python train.py --horizontal_flip=false --tokenizer="word" --encoder_conv_stem=true --decoder_fused_qkv=false --decoder_positions="sincos" --epochs=8.7 --final_lr_fraction=0.05 --warmup_steps=330
Rows from block 5 of the image encoder of a small encoder-decoder image transcriber, named by matrix and row number. Rows with one number within an expert belong to one neuron, the router's apart. Each number is 128 + 32 x the weight over its row's rms, rounded and kept within 0 to 255. All counts start at 0. After the name is the row's rms in percent of the matrix's.
After each expert's rows are labels from the 100 images, of 14848, where the router gives the expert most weight on average: "responds to" is what is common among them. Only what is clearly more common there than usual is listed. The data: analogue clock faces. In brackets: how many of the 100.
# router: router (encoder.blocks.5.mlp.router.weight, 16x128), inputs 64-127
# up: expert up (encoder.blocks.5.mlp.up, 16x256x128), inputs 64-127
# down: expert down (encoder.blocks.5.mlp.down, 16x128x256, transposed), outputs 64-127

# expert 11
router.11 071 [172 131 109 131 107 130 149  89  69 131  97 103 147 116 118  99 122  83 140 153 177 126 119 207 189 103 133 173 136 194 174 164 150 137  72 116 101 117 123 120 139 174  80 140 118 122 113 155 148  81 138  69 118  99 167 136 105 176 153 112 164 134  54 188]
up.7 116 [173 116 135 157 112  90 124 109 165 173 127  83 123 117  82 136 160 123 156 128 171 106 143 134 176 152 125  60 169 157  99 137  82 143 112 123 130 102 158  70 153 115 116 120 113 138  72  82  53 154 150 163  63 136  38 118 139 122 147 135 170 193 136 127]
down.7 106 [159 106 111  70 119  76 118 136 113 138 147 132 116 168 171 122  91 124 141  98 104 177 128 165  85  98 120 133 134 114 138 163 165  65  84 129 190 126  68 156 142  97  61 109 190 118 105  86 144 101 112 165 190 166 166 115 157 146 160 161 112 144 109 140]
up.8 114 [ 88 158  95 145 110 136 143 133 134 146 123 135 176 135 140 160 108  85 130 140 143 115 143 195 111  67 108 108 175  89 128 154 174 115 112 136 152 165  52 104  94  73 142 154 183 148 102 131 143 141 171 113  79 114 142 130 163 142 174 124 151  68  87  72]
down.8 109 [140  81 127 152 154 133 112 124  79  81 147 152 147  85  70  72 114 106 137  81 171  88 109 144 169  84  81 177 168 124 121  87 165 117 127 118 121 133 130  99 119 136 109 192 189 116  89 149 119  70 150  75  79 119 195 151 167 180 135 123  82  98 153 149]
up.9 106 [152 122 133 172 143 130 165 156 188 161 122 172 192 157 170 120  78 119 136 141 124 215 130 112 109 112 142 101 104 126  96  82 187 130 156  97  56 159 171  86 131 150 127 133 120 118 109 149 134 167 140 115 125 129 130 121 122 165 111 160 145  82 119 130]
down.9 110 [155 154 109 131  91 169  78 116 163 146 126 193 178 133 100 129 203 125 162  91 154 172 162 131 150 123  97 183 105 120 145 102  74 100 124 122 161 152 134 119 146 112 135 109 122 106 155 104 151 139 118 136 169 138  91 148 119 151 120 122  89 122  48 212]
responds to: square case (66)

# expert 12
router.12 126 [179 109 102 109 110 100 135  98 141 114 112 146 127  57 124 146 123  83 177 149 118 118 160 115 128 123  91 171 101 170 122 171 143 200 124 120 113 116 121 170  95 111 165 153 146  85 148  64 135 155 138 164 115 109 105  62 143 129 111 101 125 172 145 107]
up.12 093 [111 142 161  96 143 132 206 142 139 123 152  93 110 157 135 143 151 117 139  94 127 122 200 152 144  88 122 120 150 150 185 117 136 178 115 100 137  87 168 130 118 133  94 139 159 124 175 166 162  89 114 163 162 108 188 135 117  79 126 120 126 110 109 175]
down.12 098 [154 157 130 169 129 169 140 174 129 148 168 150 134  74 141 121 105 104  95 110 120 123 143 164 136  86 177 115 151 108 158 135 126 151 152 158 105 146 103 106 115 104 175 102  67 144 179  67 120 206  68  94 170 152 168 142  64  98 141 120 125  87 103 173]
up.13 091 [ 95 124 155 107 158 118  98 124  62 142 127 169 146 114 149 106 151 165 119 143 132  57 114 100 171 138 105 141 175 158 172 112  70  45 199 201 176 125  99 117 171 178 120 133 138  90 111 134  78 166 142 111 125 141 164 102 116 190 124 133  95 147 112 151]
down.13 086 [129  75 184 151 171 101  96 133 176 115  44 146  83 137  88 162 127 121 147 142 146 177 174 126 122 132 145 152 159 109 130 149 110 114 138  63  85  84 174 121 108 172 145 157 184 123 152 127 144 112 154  89 105 122  55 106 170 148 107 164  92 166 152  98]
up.14 107 [136 123 132  44 100  98 147 108 131 160 118 160 136 187 125 127 111 128 128 196 127 136 136  73  79 127  90 156 172  89 145 137 132 102 187 170 118 105  95 140 197 148 132 135 130  85 171 128 142  93 114 186 111 120 183 154 162  52 185  82 111 135 140 139]
down.14 119 [125 114 131 109  83 112 127  62 173 178 119 115 123 103  81 179 180 115 180 140 137 147 138 165  80 169 145  98 146 149 127 135 127  71 145 116  98 129 114 137  97 164 167 128  91 136 172 106 175 164 126  86 217 187 110 151 121 105  57 153 121 127 155 125]
responds to: minute hand past 10 (37); minutes: 50 to 54 (37); hour 10 (30); hour 4 (30)

# expert 4
router.4 120 [123 110 111  94 127 126 133 163 106 112  63 125 124 144  97 126 151 175 103 127 128 148  62 107 120 114 170 131 115  82  87 151 156 186  83 142 143 108 181 128 186  62  75  76 159 124 169 145 173  73  65 159 155 141 134 197 153 154 158  92 171 139 123 158]
up.7 112 [164 165  88  95 151 137 128 118 143  54 146 185 130 102 161 199 101  90 146 101  84 127 104 124 138  90 155 156 153 148 100 110 137 112 172  65 138 132 146 183  96 117 165 138 157 122 206 170 142 131 111 178 148  73 143 119 108 148 110  83 113  89 153 106]
down.7 116 [ 67 124 172  90  95 123 192 133 177 141 160 151 164 143 125 148 192 101 169 168 103 146 148 172 164 164  72  80 125 136 114 135 123  73 124  62 165 144 108  89 122 125  96  91 154 115  87 123 153 164 101 204 117  73 101 125 117 139 146  76 156 109  99 161]
up.8 106 [151 185  87 107 186  92 127 146  94 179 154 188  85 158 139  91 100 129 117 138  91 177 112  48 123 130 115 141  90  87 186 100 128  66 169  86 172 174  94 144 163  97 111 133 104 159 172  81 105 140 135 163 151 116 168  76 140  96 140  92 121 142 153 137]
down.8 107 [128 171 206 126 117 166 153 111 189 159 136 127 129 116  69  95 144 177 116 147 115 190 176  87 140 178  74 144 108 161 113 141  92 132  99  94 125  91 163  95  95  99  89 125 144  94  75 214 105 162 133 135 133  77 129 130 116 140 134 101 136 148 157 109]
up.9 116 [117 176 173 146 142 150 125 134 148 102  87 151  69  49 134 161 109 143 130 105  90 106 153 118 175 140 135 180 146 151 108 162  70 143 119 148  77 109 164 155  43 120 165 110 127  92 125 115  97 157 146 112  92 181 140  56 145 106 152 162 159 115  97  78]
down.9 121 [114  86 123 136 151 163 171 145 166 107 154 114 164  89 115 180 179 123 161 107  99  37  78 163 110 170 172 112 125  75  80 156 167 125 117 194  99  95 123 133 104 162 171 186  91 155 175 124 158  98 148 167 154 146  91 158 138 128  88 101 137 145 121  91]
responds to: minute hand past 7 (40); minutes: 35 to 39 (40); hour 7 (31)

# expert 0
router.0 082 [107 131 120 147 144 132  97 150 151 173  80 123 162 164 103 132 123 127 142 144 112 151  98 119 112 129  73 161 129 144 155 136 161 132  98 139 103 167 141 142 177 125 148 197 138  77  85 159  91 188 149  97  99 109 148 185 137 189 156 127  99 139  86 143]
up.0 093 [ 91 152 136  73 192 102 173 161 193 118 166 145 128 106 136 171 204 226 103 156  96 136  85  94 138 102 140 174 113 116 154 152 155  97 190 111 127 126 125 142 129 109 168 120 165 140 108 101 114 118 113  89 114  94 170 105 137 133 124 117  34 115  58 103]
down.0 098 [174 157 125 157 154 128 118 166 124 188  99  99 118 123 139 122 112 125 140  98 117  96  89 143 125 155  72 119 113  98 118 164  90 137  79 185  87 180 151 123  56  74 187 135 151 119 144 163 118  51 203  61 110 124 118  84 141  98 138  87 115 114 124  83]
up.1 100 [174 162  90 107 120 149 120 172 144 112 161 155 132  99 102 142 241 149 133 139  85 129  98  89 128 195 118 148 124 128 120  49 142  97 175  94 192  90 139 123 122  65 145 177 158 104 131  24 123 115  72 139  92  74 134 123 137 115 112 160 106 144 121 123]
down.1 099 [ 89 161 149 169 191 154 101 129 123 146 127 137  59 139 145 101 132 153 135 144  97  81 136 127 109 151 179 101 112  91 112 128 182 155 123 150  73 118  77 122 140 113 183 182 148  75 135 131 131  80 143 101 148 121 160 108 163 116  91  86  93 107 177  76]
up.2 109 [179 157 118 132  56 135 131 121 171  71  43  87 149  99 140 134  90 121 130 113 132 119 161 160 108 155 173 133 174 110 133 109  85  75 131 197  93  75 129  90 102 138 138 132 147 145 139  96 111  96  84  55 163 155 132 123 116 114 130 142 126 139 114  98]
down.2 109 [167 155 110 114  60  94 107 111 173 131 125 148 167 123 149 156 152 156 137 134 145 159  67 190  61 113  51 210 109 133 119  91 103  67  99 103 141 110 118 140  88 105  91 136 148 178 174 113 161 142 111 164 101 112 181 101 194 174 151 104 121 138 172 140]
responds to: four ticks (57)

# expert 13
router.13 123 [165 128 136 128 112 149 141 136  90 100 152 112 173 150 143  86 161 160 126 123 102 124 155 125 154 105 162 125 171 125 140 113  63 120 177 103  98 108 148  96  81 204 160  96 117 168 107 144 100 104 184  57 140  59 154  69 103 141 140 183 111 150  93  86]
up.12 100 [130 102  91 169 132 154 145 123 107 126 148 120  79 133 139  72 187 119 160  73  76 144 137 195 133 117 128  75 154 128  94 190 125 255 136 126  82 103 166 112 136 133 170  93 124 128  63 154 138 102 118  91 130 118 133 164 115 141 152 164 150 210  88  93]
down.12 095 [ 95  97  80 110 139 129 194  70 213 119 158 145  78 154 155  75  69 136 129 121 122 139 129  85 165 190 109 134 152 176  87  99 150 138 161 102 135 107 111 166 167 113 151 133 129 101 142 141 136 108 115 188  92 113 107 121 125 120 143 100 168 149  84 108]
up.13 093 [107 116 100 146 114 188 129  58  96  43 127  87  93  76 150 129 126 123 114 163 158 188 137 132 121 204 156 167 163 122 119 107 119 149 121 131  89  71  83 116 183 140 102 114  96  89 158 131 123 127 148 109 138 126  60 105 128 114 121 148 198 133 104 105]
down.13 090 [128  89 131 187 181 119 112  98 125 144  84 159 127 133 110  88 108 159 165 119  72 135 121 115 152 134 101 140 166 102 106 118 175 108 170 120 122 152 139 156 128 123 130 128 106 198 133 129 159 135 132 132  96 153 164 130  71 163 202 125 142 118  76 141]
up.14 095 [121 174 143 129 112 115 148 156 125 108 147 158  84 124 114  91 125 141 108  83 124 182 124 130 141 100 142 139 181 139 124 141 129  68  91 173 115 140 161 143 134 136 106 101  76 127 202 200 150 120 166  65 158 117 172 154  87 113  70 113 117 135 109 140]
down.14 094 [135  91  77 104 121 135  59 142 158  92  90 102 119 160 161 100 170 211 145  63  89 171 145 134 182 170  74 140 101 149 138 123  92 172 150  33 154 170 149 133 141  95 105 129  68 144  90  99 109 134 103 147 101 153 191 152  87 132 125 174 117 139 146  86]
responds to: square case (93); four ticks (56)

# expert 2
router.2 120 [130  88 183 190 174 127 166 131 105 173 124 180  61 186 137 140 115 161 123 135 148 111 124 134 117 118 174  82 162 104 116 134 120 124 136 123  81 147 149 110 126 151 111 155 151 137  78 127 160 172 165 119 196 172  92 127 143 114  87 165 108  56 128 146]
up.7 105 [133 180  65 116 110  60 120 121 129 165 137 136 119 132 186 178 132 178 149  94 100 114  83  82 187  73 132 118 113  57 110 160 162 170 135 122 162  90 132  93 130 103 114 136 164 158 125  93 177 135 113 175 179 100 126 153 104 154 100  93 130  94 171 115]
down.7 104 [151 152 143  90 106 102 133 179 138 155 136  96  79 131 144 139 149 123 109  63 129 100 127 110 113 122 144 154 111 142 136 149 101 159 112  89 167 123  98 143 117 142 100 187 113 154  72 158 106 113 134  96  95  99 109 132 107 172 137 110 197 114  78  87]
up.8 084 [136  98 133 131  66  90 128 133 110 160  75 138 165 134  56  55 124 110  88 123 124  92 159  81 142 153 156 100 133  92 122 185  94  70 156 177 163 129 160  93 127 152 136 146 126 149 142 183 112  88 114 111  72 217 157 102 131 149 133 109 122 132 130  98]
down.8 079 [111 131 155 167 145 142 105 126  51 153 110  83 138 101 146  80  64 146 147 109 143  49 132 148 119 123 154 116 134 134  66 166 111 165 133 116  93  96 145 114 158 107 158  69 128  67 122 134  75  80  89 111 126 119  64 127  72 125 115  72 155 155 108 105]
up.9 098 [ 71  99 157 119 190 100 141 161 162  74  69 138 109 125 135 153  99 109 146 130  56 121 137 107 153 108 114 134 162 150 173  86 153 100 162 132 123 106 124 177 138 168 166 128 178  93 106  84 136 148 102 146 116 207 170 101 127  94 124 144  99 111 127 109]
down.9 096 [127 148  72 105  64  99  86 145 142 143  96 114  93 128 112 155  52  96 131 141 135 186 136 156 144 148 137  99  48 207 130 148 129 166 152  82 114 143 100 143 111  97  91  84 128 163  99 129 142 164 122 120  64 136 163 136 135  80 113 154 103 119 238 199]
responds to: minute hand past 8 (34); minutes: 40 to 44 (34); minute hand past 2 (29); minutes: 10 to 14 (29)

# expert 8
router.8 100 [ 73 181 148 120 150 155 122 150 148 172 114  96  48  90 136 168 120 127 106 103 161 108 176 126 160 159  83 183 116 184 149 162 117  85 139 162 107 144 115 131 120 113 133 168 137 109 118  42  58 108 135 131 158  97 116 135 142  82  72 160 127 143 143 138]
up.0 085 [150 140 110 124 121 142 175 144 115 145 117 122 123 117 161 140 147  85 164 111  85  66  99 130 161  95 135 131 133  91 149 108 131 124  74 130 107 123 163 138  89 163 215 140 175 182 146 148 107 105 100 112  96  38 117 111 114  80 179 119 169 197 108 117]
down.0 085 [146  85  67 141 109 125 201 105  55 138 153 125 157 138  81 134 165 164 118 124 120 105  70 143 193 181 141 149 136 171  97 168 128 137 116 134 119 112 162 109 144 140 137 119 115 141 138 159 167 116 140 144 126 113 161 125 131 153 210 118 155 169 109  91]
up.1 118 [139 130 131 157 105 183 110 146 132 165 119 203 115 115 177  98 155 141 122  66 123 111  94  88 130 164 125 146 132 122 155  91 191  84 128 124 218 123 148 197 189  77 134 162 138 105 169  99  83 150 111 122 170 123 166  73 180 134 121 122 151 112 127 157]
down.1 123 [198 127 109  97 117  87 152 140  86 139  86 103 131  90  99  72 157 114 147 167 153 134 155 120 155 153 101 120  93 121 104 115  75 173 129 135 195  95  73 115  80 158 145  97 118 167  94  82 142 122 160  85  80 156 119  99  78 171 150 116 120  99 114 145]
up.2 110 [149 104 130 108 137 121 130 100 103 200 100 195 152 147 191 171  76 132 148 124 129 126 111  87 170 124 109 175 163  81  91 110 180  73 179 116 140 132 116 172 186  89 141 164 124 136 110  99 108 141 147 162 176 131 176  78 124 178  87 123 168 123 144 145]
down.2 121 [159 139  93 113  85 123 138 167 147 111 113 191 168 108 113 122 159 117 149 140 162 122  74 123 136 182 151 119 116 158 113 108  72 135 103 122 205 101 136  93  76 170 144  88  95 154 143 125 136 175 166 106 148 163 172  23 120 106 181 123 136 102 112 109]
responds to: square case (62)

# expert 15
router.15 125 [ 93 133 145  73 122 138 107 104 160  90 168  75 141 141 145 125  93 111 107 112  93  87 147 150 123 144 141  84 122  46 142  69 112  80 138 108 172 158  84 159 120 181 141 105 115 155 177 205 137 129 144 171 103 157 121 105 142 141 156 107 106 155 183 122]
up.7 088 [137  88 143 114 115 140 170 136 161 156  93 135 114 132 145 101  86  95 134 109 161 193 151 155 106 130 156  88 134 157 151  86 159  60 126 180  81  90 145 117 170 109 145 118  89 122 162 110 156 112  43 132  98 124 135 177  88 122  57 118 169 159 130 167]
down.7 081 [175 150 117 150 152 177 150  78 131 132 123 119 207 141 107  92 110 116  76 143 135 105 116 132 166 105 151 105  86 179 158 132 166 164 173 131 108 127  91 148 214 182 144 130 132 126  88 108 166 133 131 172 112 155 146 147  92 127 143 112 137  92 103 140]
up.8 108 [204 172 140 131 209 118 123 142  98 117 131  93 143 120 112  90 151  92 185 153 115 108 131 144 147 140 121 183 105 165 102 159 100 167 140 121 140 141 122  99  73 132 134 158 178 158 107 103  97 176 160 172 128  69  87 114 104  77 165 102 141 119 142  96]
down.8 114 [139 117 111 163 129 113 149 153  59 110  92 153 112 118  82 129 158 113 121 152 151  79 120 196 100  72 140 119 137 143 134 122 129 135 103 100  84 167  99 105 125  79 159 130 105 138  84  90 136  82  89 107 103 121 120 126  80 166 207 137 151 136 155 154]
up.9 106 [104 127 142 169 145  95 100 107 167  83 175 136 124  81 152 133 125 130 115 161 100 116 116  99  90  85 101 168 167 151 115 128 175  82 117 108 130 120 112 119 169 130 202 187 103 121 135 119 132 135 170 165 111 119 114 122 139 175 117 146 111  99 130  60]
down.9 105 [159 110 121  64 100  98 109  97 143  69  98 154 119 163 138 158 125 179  90 101  95 131 107  73 134 120  88 119 125 160 140 135 155  80 110 120 136  78 162 132 112 147 142 117 125  75 123 127 143 162 172 186 135 143 113  92 164  85 144 139  67 145 128  60]
responds to: square case (87); four ticks (69)

# expert 9
router.9 088 [107 183 126 121  74 116 133 153 158 135 115 129 138 132 123 132 150 134 148 107 125 135 149 177  67 151 107 163 139 115 117 149 170 198  97 143 159 156 189 119 114 100  83 130 115 104  78 159 160 126 121  75 123 166 181 108 105  70 184 139 163 136 137  95]
up.0 103 [188 118  81  88 135 140  94 190 171 144 131 154 116 149 133 103 151  88 136 101 144 128  83 100 107  94  80  74 124  41  74 158 130 159 141 130 150 144 125 143 121 126 122 147 104 210 127 121 151  74 143 107 158 184 128 143 118 111 109 180 161  92 136 116]
down.0 104 [151 112 159 177 142 190  99 135 110 182  83  88 159 153 166 174  86  84 158 113  97 122  88 189 140 147 188 158 129 148 108  75 108 177  98 121 111 139 122 148 146 134 151 134  98 162 153  86 133 115 145 140  82 209 166  75 117 125 122 145  99 121 121 138]
up.1 086 [139 109 118 105 177 170 132 108  82  95 140 177 120  87 113  73 111  98 106 183 179  29 104 107 106 175 139 177 157 160 158  87  84  99 143  97  60 104 137  99 167 135 113 130 187 160 167  60 117 144 162 155 163 123 186 115 100 102 110 107  62 161 165 173]
down.1 071 [104 143 120 133 160 138 112 158  97  92 143 135 148 107  95 133  88 105 104 117 112 156 113 130 114 102 110 151 184 180 150 150 160  83 102 179 164 158 187 139  95 115 136 153 151  50 202  94 136 151 118 156 192 152 122 122 119 114 137 114  87 126  68 118]
up.2 089 [131 127  99 131 158 154 166 138 145 103 148 203 102  72 129 111 144 138 102 127 115 132 131 101 108 121 140 115 126  98 107 140  80 168  99  99 128 132 176 155  88 106 141 127 124 237 127 147 216  73 143 102 125 187 162 108 132 134 130 145 181 102  96 115]
down.2 089 [145 153 121 148 146 180 144 134 123 179 159  64 187 112 175 128  87 122 119  98 131  79  55 120 141 122 141  81 138 137 115 132 121  98 179 107 120 164 160 162  83 109 155 128 122 106 182  55 160  95 129 154  83 147 147  99 119 125 112 109 117 103  76 163]
responds to: square case (75)

# expert 14
router.14 111 [168 144 108 176 158 100  79 117 138 154 173 166 141 138  72 110  90  97 118 171 176 116 136 152  89 167 143 151  82 164  89 105  77  95 128 124 102 105 151  62 163  94 141  86  92 205 100  86 111 150 161 120 114 109 136 193  71 155 114 119 125  75 126 149]
up.12 100 [106 132 130 133 160 133 130  85 122  67 122  71 137  45 121 133 146 127 148 112  84  81  86 116 126  90 160 150 128 134 140 187 124 152  89 144 173 137 134 152 115 196 157 133 160  52 161 132  96 135 115 169 108  97 172 123 158  95 136 103 106 111 108 101]
down.12 100 [116 128 138 109 138 122  68 138 145  74 139 123 136  91  95 125 183 111 164 140 207 159 166 158 135 113 150 100  93 103 101 148 112  85 131 128 175 110  99 171 151  67  77 165 136 118 146 136 148  64 178 120 142 182 190  85 149 166 177  77 142 104 164 124]
up.13 110 [ 70 179 185 137 130 125 174 117 131  61 141 133 119  80 106 137 176  99 142  66 113  65 157 194 124 197 133 124 102 131 133 116 135 122 144 129 104 122 114 113  95 148 104 213 175 105 187 145 126 126 144 126 129 137 113 120 112  46 176 135 174 196 122 135]
down.13 122 [117 138 140  62 181 133 120 171 161  75  66  99 191 161 100 169 131 128 194 170 105 115 123 140 130  95 162 104 133 149 104 142 136 108  91 143 125 149 122 128 184  97 132  94 143 178 143  94 168 162 118 116 137 179  84 123  95 139 160  95 150 126 117  81]
up.14 119 [117 143 164 141 114  98 117 158  93 143 145 114 162 163 119 105 134 189 135  83 124 166  43 136 152 168 130  66  96 119 133 145 138 153 160 160 154 249 118 108 129 157 141 117 154 125 107 178 108 177  95 181 146 126 116 124 116 184 174  60 134 103  43 162]
down.14 125 [131 109 124  90  89 107 110 111 169  42 150 170 102 163 147 132 119 164 147 118 155 171 164  84 131 104 144 126 140 183 122 152 115 139  91  14 145  99 175 132 162  88 114  93 128 111 113 141  69 172 128 105  99 150 105 132 117 140 128 151 117 159  98 129]
responds to: minute hand past 4 (34); minutes: 20 to 24 (34); minute hand past 10 (30); hour 4 (30)

# expert 1
router.1 108 [122 117 123 153 152 139 116 179 107 181 143 164 146 173 127 136 128 162 152 157 133 129  86 145 115  93 132 150  95 173 158 139 175  81 176 138 222 124  48 167 115  72 144 134  87 120 116  88 152 131  69 188  86 147 114 175 105  92 110  92  73  83 168 131]
up.12 105 [162 120  69 155 174 121 107  93 110 189  81 113  75 151  92 151 117 153 156 114  93 134 127 101 112  83 142 136 124  90  51 126 151 109 135 144 131 172 106 174 117 170 162 144 123 149 115 192 137 193 131 119 146 162  96 130  98 123 134 149 102 121 150  90]
down.12 101 [103 160 143 151 141 140  74 142 130 168 128 123 136 163 131 150 104 130 168 198  37 144 156 130 103 124 135  67 124  83 138 104 118 109 156 124 102  75 164 121 160 126 144 124  55 157 197 144 139 133 141 132 100  91  98 117 129 153 150 156  96 112 179 112]
up.13 089 [138 160  67 154  86 157 114  75 123  92 130 137  77  88 167  83  98 142 116 129 184 127 150  91 142 119 108 144 111 111 188 108 112  89  69  86 134 143  88 124 128 155  92 191 177 102 132 100 125 128 135 110 187 131 174 153  75 112  51 129 100 145 140 152]
down.13 092 [164 204 142 126 134  79 137 107 107 143 141 174 192 161 165 195 155 110 148 154 126 182 142  99 106  75 119 141 145 163  92 159 101 103  96 189  92 184 153 121 146  93 205 173  81 131 140 137 138 160 105 109 140 150 102 127 150 116 144 115 102 159  65  58]
up.14 096 [ 89 120  90 126  85 124  75 127 117 135 129 134 110 175 125 143  71 118  50 115 154 148 161 111 123 119 116  78  95 144 140 128 124  90 117 138 103 151 110 129  52 162 111 113 140 101 161 113 102  70 166 158 122 110 181 116 105 143  92  94 159 106 141 154]
down.14 090 [172 150 140 166 144  95 150 102 168 153 141 169 102 107 127  68 199 133 103 133 107  93 149 111  91  98  82 139 155 154 103 110  97  86 153 142 126 125 106  87 125  55 172 142 177 120 131 110 141 111 162 132 120 137 161  84  90 134 105 102  82 198 126 142]
responds to: four ticks (72); square case (67); minute hand past 5 (26); minutes: 25 to 29 (26)

# expert 7
router.7 078 [127 175 122 145 147 142 100 161 105 144 113 146 182 138 147 134 124  94 140 169 111 149 155 131 102 136 102 120 111 215  96 119 158 102 119 140 120 122 137 133  99 134 120 121 136  78 149 116 130 131 145  86 128 127 145 136 106 129 153 150 116 167  85 126]
up.12 109 [ 90 115 121 197 160 143  99 138 116 196 106  80 119 182 135  90 129 101 156 127 114 139 103  97 176 170 113  97 118 144 113 162 135 178  73 136 209  85  68  74 134 113 150 117 166 110  70 114 136 164  81 121  87 101 131 129 137 133 128 114 133 161 105  94]
down.12 106 [151 126 117  88 130 172 129 155 158 108 142  94  84 125 142 115 123 142 104 106 136  75 144 111 168 110 101 134 147  75 155 103 148 169 143 159 115 108  94 113 131 123 143 174 166 124 112 130 184 128 147 125 106 112 134 102 143 110  82 150 111 130 122  76]
up.13 107 [160  78 141 104 127 116 187 152 106 113 105 126 167  87 182 148 160  77 109 154 149  96 153 119 126 120 161 116 226 108 130  83 146 133 141 130 103 125 117 133 148 111 168 138 103 170  77 126 117 106 142  63  66  79 150 108 181 172 160 148 144 159 107 120]
down.13 100 [174 140  97 113 144 123 150 184 141 137  86 160  96 135 100 184 145 195 160  65 126 174 148 150 183  82 128 147 116 141 188 100 106 105 149 146 104 146  62 155 131 183  99 142 175 212 126 115 126 166 114 123  97  62 120 144 122 118 179  88 116 182  93 131]
up.14 096 [135 101 135 105 141 190 137 125 102 162 146 112 158 125 122 125 129 155 140 103 180 146 143 151 205 143 147 122 131 148 144  86  73 134  54 142  94 191 103 192 108 185 106 110 106 127 139 126  97 110 158 150  91 105 123 106  63 167 138 110 136  60  68 163]
down.14 089 [182 136 105 168  92 136 155  95 123 130 133 124 109  87 109 149 130 112 153 194  86 170 124 164  98 114  93 152 139 123 106  99  87  85 100 161 173 129 129  98 123 157  88  88 123 151 137 112 123 134  90 106 125  91 116 137 143 179 103 151 145 110  97 199]
responds to: square case (60)

# expert 3
router.3 091 [140 178  96 134 117 124 174  71 117  98 163 157 137 133 213 159 135 147 138 100 144 174  68 111 108 192  93 127 129 148 145  97 145  90 149 107 150 134 125 138 113 103 100 120 108  80 156 127 167  73  72 163 126 179 158 127  93 144 122  85 149 132  70 145]
up.0 096 [107 142 161 104 146 181  95 126 171 167 113 124 175 140 145 145 176 130 134 135 116 100  98 123 158  84 125  97 154 137  91 131 165 136  95 117 125  97 115 197 163 107 127 109  96  97  49  84 167 114 128 109 131 131 121 162 174 199 116 146 101 136 186 109]
down.0 086 [143  70  75 128 112 125 136  75  50  79 141 130  60 176 135 138 118 120 137 127 167  77 114 106 202 114 119 118 111  85 120 120 130 143 164 165  72 130 131 158 140 143 157 172 177 122 104 129 106 159  98  95  91 132 141 163 141  85 121 132  51 102 107 128]
up.1 105 [114 133 159 174 108 138 158 131 145  82 183  96 120 101 112 174 128 149  89 128 131  94 139 150 128 104 141  90 180 186 131 119 111 131  84  68  98 132 181 123  95 114  96 141  90 142  99 159 151 104 137 117 106 106 103 164 141 120 125 183 117 141 145 145]
down.1 110 [178 120 137  78  81 159 114 103  73 119  85 155  68 141 104 179 111 155 118 108 148  86 105  93 115  87 134 167 117 151  92 152 101 113 134  85  68 197 165 133 104 112 115 124  90 132 129  98 156 205 133 138  68 170 135 152  68 127  97 168 121 136 123  85]
up.2 103 [154 176 120 139 115 171 105 101 175 126 179  51 165 144 120 114 134 117 126 116 152 135  95 100  95 156 157 149  53  88 159 105 112 124 135 124 128 134  95 113 123 169 133 150 152 155 105 151 160 167 139  70  96  95 142 163 156 135  81 130 108 150 186  94]
down.2 098 [164  78 107  86 108  69 163 102 133  86 160 162 161  87 139 109 153 122 110 123 172 110  70 136 140 130  97 133 140 141 144 126  97  90 116 177 138 125 119  67 158 170 161 131 148 132 123 132 154 147 126 154 161 173 101 158 155 110 169 172 109 100 103 150]
responds to: four ticks (50)